Rows from block 3 of a small image classifier, named by matrix and row number. Rows with one number belong to one neuron. Each number is 128 + 32 x the weight over its row's rms, rounded and kept within 0 to 255. All counts start at 0.
After each neuron's rows are labels from the 100 images, of 14848, where the neuron reaches its largest size: "top examples" is what is common among them. Only what is clearly more common there than usual is listed. The data: drawn branching plants.
# u: gMLP up (value half) (model.blocks.3.mixer.u.weight, 256x256), inputs 128-255
# v: gMLP up (gate half) (model.blocks.3.mixer.v.weight, 256x256), inputs 128-255
# out: gMLP down (model.blocks.3.mixer.out.weight, 256x256, transposed), outputs 128-255

u.92 [128 151 128 128 130 205 183 156 107 128 163 128  96 123 128  87 110 128 128 128 128 119 168  69 139 128 169 128  55 155 128 128 128 173  86 128 128 128 116 174  86 142 116 128 113  98 142 140 128 126 128  80 171 100  50  42 128 160 128 128 128 102 128 154 154 128  99 140  83 128 104 192 128 128 128 128 128 128 105 181 128 110 121  75 179 192 133 128 162  96 128 208 128 134 128 120 128 128  72 113 128  46 128 181 128  71  89 128 117 159 128 128 128 155 100  51  99 128 128  78 156  64  96 188 128 128 105 191]
v.92 [122 128 128 128 128  78 128 167 161 171  77 128  98 173 176  78  90 128 203 128 135 113 128 180  87  82 128  92 128 128 203  97 138 128 153 128 128  96 128 122 128 204 124 155 131  28 128 123 179 177 128 249 128 128 151 128 128 128 128 144  43 212 148 128 128 170 157 121 176 171 144  88 128 171 157 128 110 128  65  53 115 145 137 128 142 113  96  96 128  81  46 128 198 128  67 128 128 128 164 145 175 163 100 156 128 188 174 151  74 128 128 111 128 128 165 128 128  45 114 128 128 123 128 128 128 146 207 128]
out.92 [128 108  43 128 106 128 201 128 185 128 120  77 128 170 147 128 128 103 128  64 153 164 128 136 128 113 128  87 123 128 176 146 102 128 187 171 100 128 128 128 128 128 128  87 104 159  62  92 149 128 128  91  73 136 114  99 171 117 156 184 140 105 111 128 106 128 128 128 128 128 128  92 154 133 128 109 128 192  94 128 119 165 128  80  81 128 128 177 121 128 118  50 128 126 128 128  79 103 128 128 128  78 117  65 103 163 112 172 128 145  72 192 115 128 128 151 128 117 105 173 128 114  76 128  79 128 111  97]
top examples: two-way forks; narrow

u.24 [141 128 128 128 145 128 128 101 128 142 128 128 143 128 128 140 128 128 128 114 128 128 116 197 103  90 201 107 192 128 164 128 128 136 128  81  71 128 124 128  43  35 128 128 128 128 106 128 128 128 146 128 128 134 128 128 183 128 128 127 128 148 128 156 128 154 164  79  75 128 185 128 128 128  79 128 128 118 103  81 159 128  50 102  43 117 218 132  64 192 128 128 128 128 128 179 128  96 128 110  15 152 128  73 128 128 128 128 128 128 128 150 165 179  67 111 128 128 128 128 154 128  77 128 119 128 184 193]
v.24 [ 52 128 128 128  68 128 115 128 128 128 109 128 128 128 128 128  96 218 128  43 148 136 158 196 128 128 128 128 128 219 167 128 128 128 128 134 128 152 128 121  91 115  62 128 128 132 177 109 174 225 192 128 128 128 128  42 128 111 128 128 109 128 128 128 128 128 128  84 128  81 234 128 128  82 128 111 132 128 128 128 128 135 128 128 166 128 128  49 155 155  91 128  67 140 128 128 128 128 125 136 201 128 101 128 108 133 128 128 104 128 133  96 128 128 128 135 117 128 128 128 117 128 128 128 128 128 128  88]
out.24 [139 128  94 154 127 128 128  77  96 159 128 128 128 128 146 128 128 236 128  90 128 226  98 152 128  74 128  50 128 128 128  34 158 128 128 128 135 128 128 166  60 206 128 128 128 128 128 128 128 128 128 106 128  95 185 126 183 166 128 128 128 128 128  90   0 108 138 182 128 128 120 128 128 101 128 148  69 128 128 157  98 128  89 128 176 169 102 156 128 110 128 128 128 128  92 128 128 143 128 128 128  54 128 128 164 128 113 128 159 128 178 128 188 128 128 170 128 128 128 128 128 128  58 128 128  89  63  45]
top examples: two-way forks; wide

u.209 [113  34 128 128  78 105 128 128 128  99 181 128 116 128  91 128 100 128 128  94 128 128 145 128 210 128 128 132 128 141 128 128 128 180 151 128 128 114 128 128 128  90 115 151 128 128 128 128 123 164 128 128 128 188  87 128 148 128 210 128 128 128  77 128 128 140 102 117 128 128 141 128 128  33 128  88 128  86 128 125 128 128 128 128 124 151 206 230 152  99 128 144 128 165 110 104 128  48 128  42 128 189  69 128 137 100 128 128 128 155 190 169 128 128  95 231 128 128 128 128 128  81 188 149 128 128  22 135]
v.209 [128 128 145  87 128 128 128 128 174 128 128 128 156 152 128 131 128 118 217 167 128 128 115 105 128  88 128 181 128 105  70 128  62 185 128 110  67 128 128  79 128 128 128 128 154 128 128 159 146 151 163 119 128 166 128 128 147 104 128  99  59 128 128 128 128 138 128 129 128  94 171 187  95 128 128 120 212 128  84  62 191  73 128 218 128 128 128  21 128 128 129 128  98 126  75 224  53 128 128 128 126 128 137 128 134 128 209 224 128 128 128 128 113 128  97 120 128  87 128 117 128 145 128  98 128 128 123 103]
out.209 [117 128 128 128 128 128 128 156 143 128 128 128 144 114 128 191 173 128  49 128 128 128 128 128 128  78 128 128 117 113  60 128 149 156  55  71 136  77 134 174 176 138 136 128 128  90 128  78 128 128 128 128 170 128 149 128 128 128 128 134  79 138 107 128  94 138 128 128 203 128 128 167 128 115 188 128 128 128 161 165 128  55 128 128 128  72 128 128 128 128 128  52  73  41 191 128 182 128 128 128 128 167 128 128 128 128 121  95 128 128 125 188 124 118 128 128 111 110 206 128 101 152 128 112  93 111 128 128]
top examples: two-way forks; bare; wide

u.17 [220 128 170 170 128 128 184 128 174  76 128 138 128 128 134 128  96 128  99 128  78 128 128 128 231 128 128 128 128  43 179  98 128 100  91 128  74  63  83 176 128 128  92 128 143 128  78 113 128 128 171  64 128  61 128 128 185  62  99 155 128 144 139 128 128 128  84 181 128 128 128 128 193 168 128 128 182 128 128 128  71 128 118 128 128  77  97 128 128 128 128 128 128 126 180 128 128 163  95 192 128  71 128 220 183 128 128 128 214 111  89 114 163 181 128 113 149 128  84  66  92 108 158 128 183 128  90 172]
v.17 [103 128 178 128 128  79 128 171 128 128 128 140 117 128 128 128 128 148 128 128 128 128  73  97 128 128 199 128 128  98 121 109 118 160 144  68 129  76 156 128  65 128  85 128 128 128 114 128 128  86 128 128 123 197 128 128 175 101 114 128 128  86  49 128  96 171 128 214  96 128 170 128 128 128 177 128 163  44 122 149 115 128 139 160 187 168 128 128 180  78 128 128  80 128  54 128 173 128  89 145 128 130 128 255 111  58 128  55 140 177 151 128 177  84 128 128 128 128 108 128 185 128 122 155 146  85  86 128]
out.17 [106 220 128  81 182 128 141 163 131 101 128 110 169 128 100  70 128 128 112  68 143 128 162 107  81 128 128 128 158 221 128 109 128 128  82 102 128 128 115 128 193 153 177 184 128 128 175 135 141  86 128 128 194  62 128 141 127 164 128 107 128 183  69  59 128  76 115 128 143 128 160 128 168  81 128 128 103 128 128 151 128 128  85 161  89 128 122 157 128 180 128 167 128  96  86 128 128 189 128 107  73 127  41  87 118 165  57 147 111 128 128 128 131 128  94  89 146 152 128 204 128 128 128 128 128 158 139 142]
top examples: autumn leaves

u.254 [128 212 122 128 128 157 128  61 128  83 103 102 128  92 128 109 233  58 128 128 162 199 128 143 132 128 128 128 128 138 128 128 128  49 128 128 128 128  99 128  63 128 128 128 128 128 128 128 128 128 128 160 108 129 107 128 152 153 170 128 128 135 128 128 128 128 128 128 128 128 155 128 128 128  72 128 110 128 128 107 128 128 128 128 155 128 128 101 128 128 128  77 130 141 129  54 128 128 232 117  81 128 128  93 128 107 128 128  95  83 128  93 128 128  83 160 149  95 128 128 128 142 128 104  93 144 123 128]
v.254 [ 78 128 128 128 156 128 118  50 128 208 137 127 128 128 128 128 128 115 128 128 125 132  88 156 223 128 128 128 137 136 111 155 193  89 128 182 128 161 128  75 150 128  67  12 128 128 153  29 128 128 128 133 128 119 138 216 128 128 160 151 134 128 128 128 134 123 128 128 128 124 183 101 128 128 128 157 128  75 128 199 144 128 128 164 128 128 128 243 128 128 118 128 156 105 103 128 157 173 128  78 152 128  61 128 128 128 128 123 128 128 128 105 132 128 128 128 128 128  94 184  75 115 128 127 128 179 128 120]
out.254 [128 124 128 128  87 155 128 128 128 128 128 163 215  95 161 128 128 128  89  96 171 176  67 128 168 128 185 128 128  39 128 128 128 128 128 136 128 212 128 128 128 128 169 127 158 159 151 128 255 105 137 128 181 128 149  86 128 231 128 128 128  63 128  99 128 128  84 153 128 128 128 128 216 128 128 148  96 128 128 212 128 105 168 168 106 128 128 153 227 159 177 128 128 128 128 128 128 128 137 128 128 128 128 128 196 128 128  99 128 128 122 124 128 128 155 128 128 148 107 188 128   8  53 128 160 128 128  68]
top examples: two-way forks; night; autumn leaves

u.171 [ 90 128 128 128 166  81 155 128 135 128 129  65 145 170 128 128 187 156 128 132 128 146  88 128 109 155 128 128 128 128 207 128 128 128 104 128 128 128 128 128 128 159 161  40 128 122 128 128 128 154 128 132 128 149 128 145 128 184 110 128 131 128 128 103 128 125 157 128 128 147 174  70 106 128  41 189  72 148 168 128  36 128  92 128 128 128 128 128 135 152 128 152  51  74 128 128 102 124 128 128 155 121 128 123 129 100 128 128 128 171 128 137 128  63 190 128 128 128 142 166 128 164 128 128 101  31  55 128]
v.171 [128 128 128 200 128 105 128  97  50  76 128 134 152 128 128 204 128 109  96 128 128 232 184 128  87 128 128 128 128 128 128 130 129 128 128 109  87 142  55 159 103 122 128 128 160 145 166  66 128 140 128 128  92 116 178  13 163 128 150 197 128 128 128  87 141 128 116 128 156 128  89  85  69 128 128 128 128 128 128  75 113 128  82 128 128 115 128 144  99 170  89 114 128 128 128 128 128 131  89 122 128 106  94 151 128 128  74 208  70 166 128 128  64 128  48 120 128 161 128 128 128  99 128 128 129 128 197 128]
out.171 [128 128 128  85 128 192 128  91  71 128  62  78 128 128 128 128 128 128 185  88 128  70 128 109 151 220 128 128 209 128 128 123 162 192 119 128 149 128 111 128 128 110 128 123 128 128  44 128 106 128 128 126 128 145 128 174 219 128 115 128 128 128 128 128 128  81 128 128 128 128 150 128  89 128 128 128 128 128 169 128 133 124 128 128 128  81 128  80 128 140 161 128 128 180 128 128 128 129 232  69 128 128 137 114 193 180  93 152 128 135 128 128  68 128 198 128 146 161 128 128 128 131 207 121 128 128 128  90]
top examples: two-way forks

u.142 [128 128 154 128 153 128 128  94 222 128 128 143 128  75 128 136  97 147 128 231 127 128 128 128 128  61  94 128 196 112 174 213 128  63 128 184 109 123 167 128 128 128  84 128 110 144 190 207 143 170 132 128 138 128 225  75 128 171 128 138 128 175 155 131 128 128 128 128 234 128 128 128 169 109 128  79 128  70 128 103 128 128 128 129 128 128 128  87  82 215 128 128 128  59 192 128  97 205 145 128 128 128 128 128 128 108 128  87 112  67 128 128 128 191 186 128 128  90 128 136 160 128 128 128 128 128 154 159]
v.142 [137 137 118 128 128 128 128 160 127 159 139 128  86 128 128  46 128 112 128 128 128  61 165  84 128 179 128 206 100 128 145 133 255 128 128  49  78 108 141 128 128 128 128 128 163 128  92  85 128 207 128 128 146 165 128 164  95  62 186 128 128 123 128 128 128 128 128 128 128  93 124 128 128 156  39 133  96  83 128 105 128 128 128 173 128 128 128 128 133 128 128 186 128 128 128 105 128 128 128 106 128 128  52 128 194 136 128 153 128 128 110 128  98 128 227 166 128 138 128 100 128 128 178 128 112 118 147 128]
out.142 [191 128 110  95  99 128 131 128 128 128 128 128 128 144 175 187 128 128 128 128 128 164 128 128 128 128 113 156 103 128 128 128  60 138 114 128 128 141 128 128 128 128 128  32  64 128  60 114 131 168 128 140  82 128 128 128 146  35 128 128 144 201 125 128 128 116 153 128 122  80 168 110 128 128 128 164 128 128 118  48 128  84 128 128 128 128  90 128 128 128 128  13 128 142 128 111 128 149  91 128 123 153 128 165 155 128 191 130 128 128 168 158  70  39 128 128 128 128 128 196 180 128 134 128 123 128 128 114]
top examples: two-way forks

u.193 [128 145 128 128 101 128 128  92 128 128 128 128 154 128 107 128 123  71 128 128 128 182 128 128 128 128 128 150 106 142  68 188 190 128 128 128 128  74 128 128 172 107 142 128 132 128 128 163 127 128 114 123 128 102  89  88 128 128 128  76 128 152 193  67 128 128 200  71 122 128 166  17  96 179 128 128 128 128 128 128 128  60 128 128 128 128 128 128 130 128 128  57 196 128 128 154  78 128 128 128 128 110  56 128 128 128 116 128 111 155 128 128 128 178 173 123  67  95 222 128 128 128 128 160 111 103 132 216]
v.193 [121  62 128 166 128 128 136 133 128  93 149 128 165 128 120 128 117 144 128 128  40 128 128 128  87 128  44 252 138   0  89 128 137 128 106 135  76 206 146 135 128 155  96 202 134 132 128 142 128 128 144 149 194 158 128 174 118  89 140  94 138 128 160 128 128 177 105 128 128 128 128 148 128 244 119 133 128 128 169 128 128 128 128 128 128 128 133 128 128 147 117 128 128 158  94 128 128 128 128 128 128  97 128 100 128 128 101 128 128 128 128  56 128 128 128 158 127 128 174 193 128 118 116 128 128 128 128 220]
out.193 [128  73 128 104 128 169 128  47 128  90 128 128 110 133 128 144 128 107 128 128 128 128 137 120 105  95 128 128 128 128 128  99 128 128 169 128 128  89 232 114 112 144 128 128 178 128 128 128 128  76 128  70 117 133 123 128  91 223 128 169 128  93 160 161 104 128  98 144 128 128 122 175 158 128 128 128  80 128 149 128 128 186 128 128 128 128 227 128  55 128 119 201 128 108 128 128  55 128 165 128 128  49 128 128 131 128 128 128 128 134 128 107 133 128 128 187 128 128 128 207 128 128  95 128 128 128 128 128]
top examples: two-way forks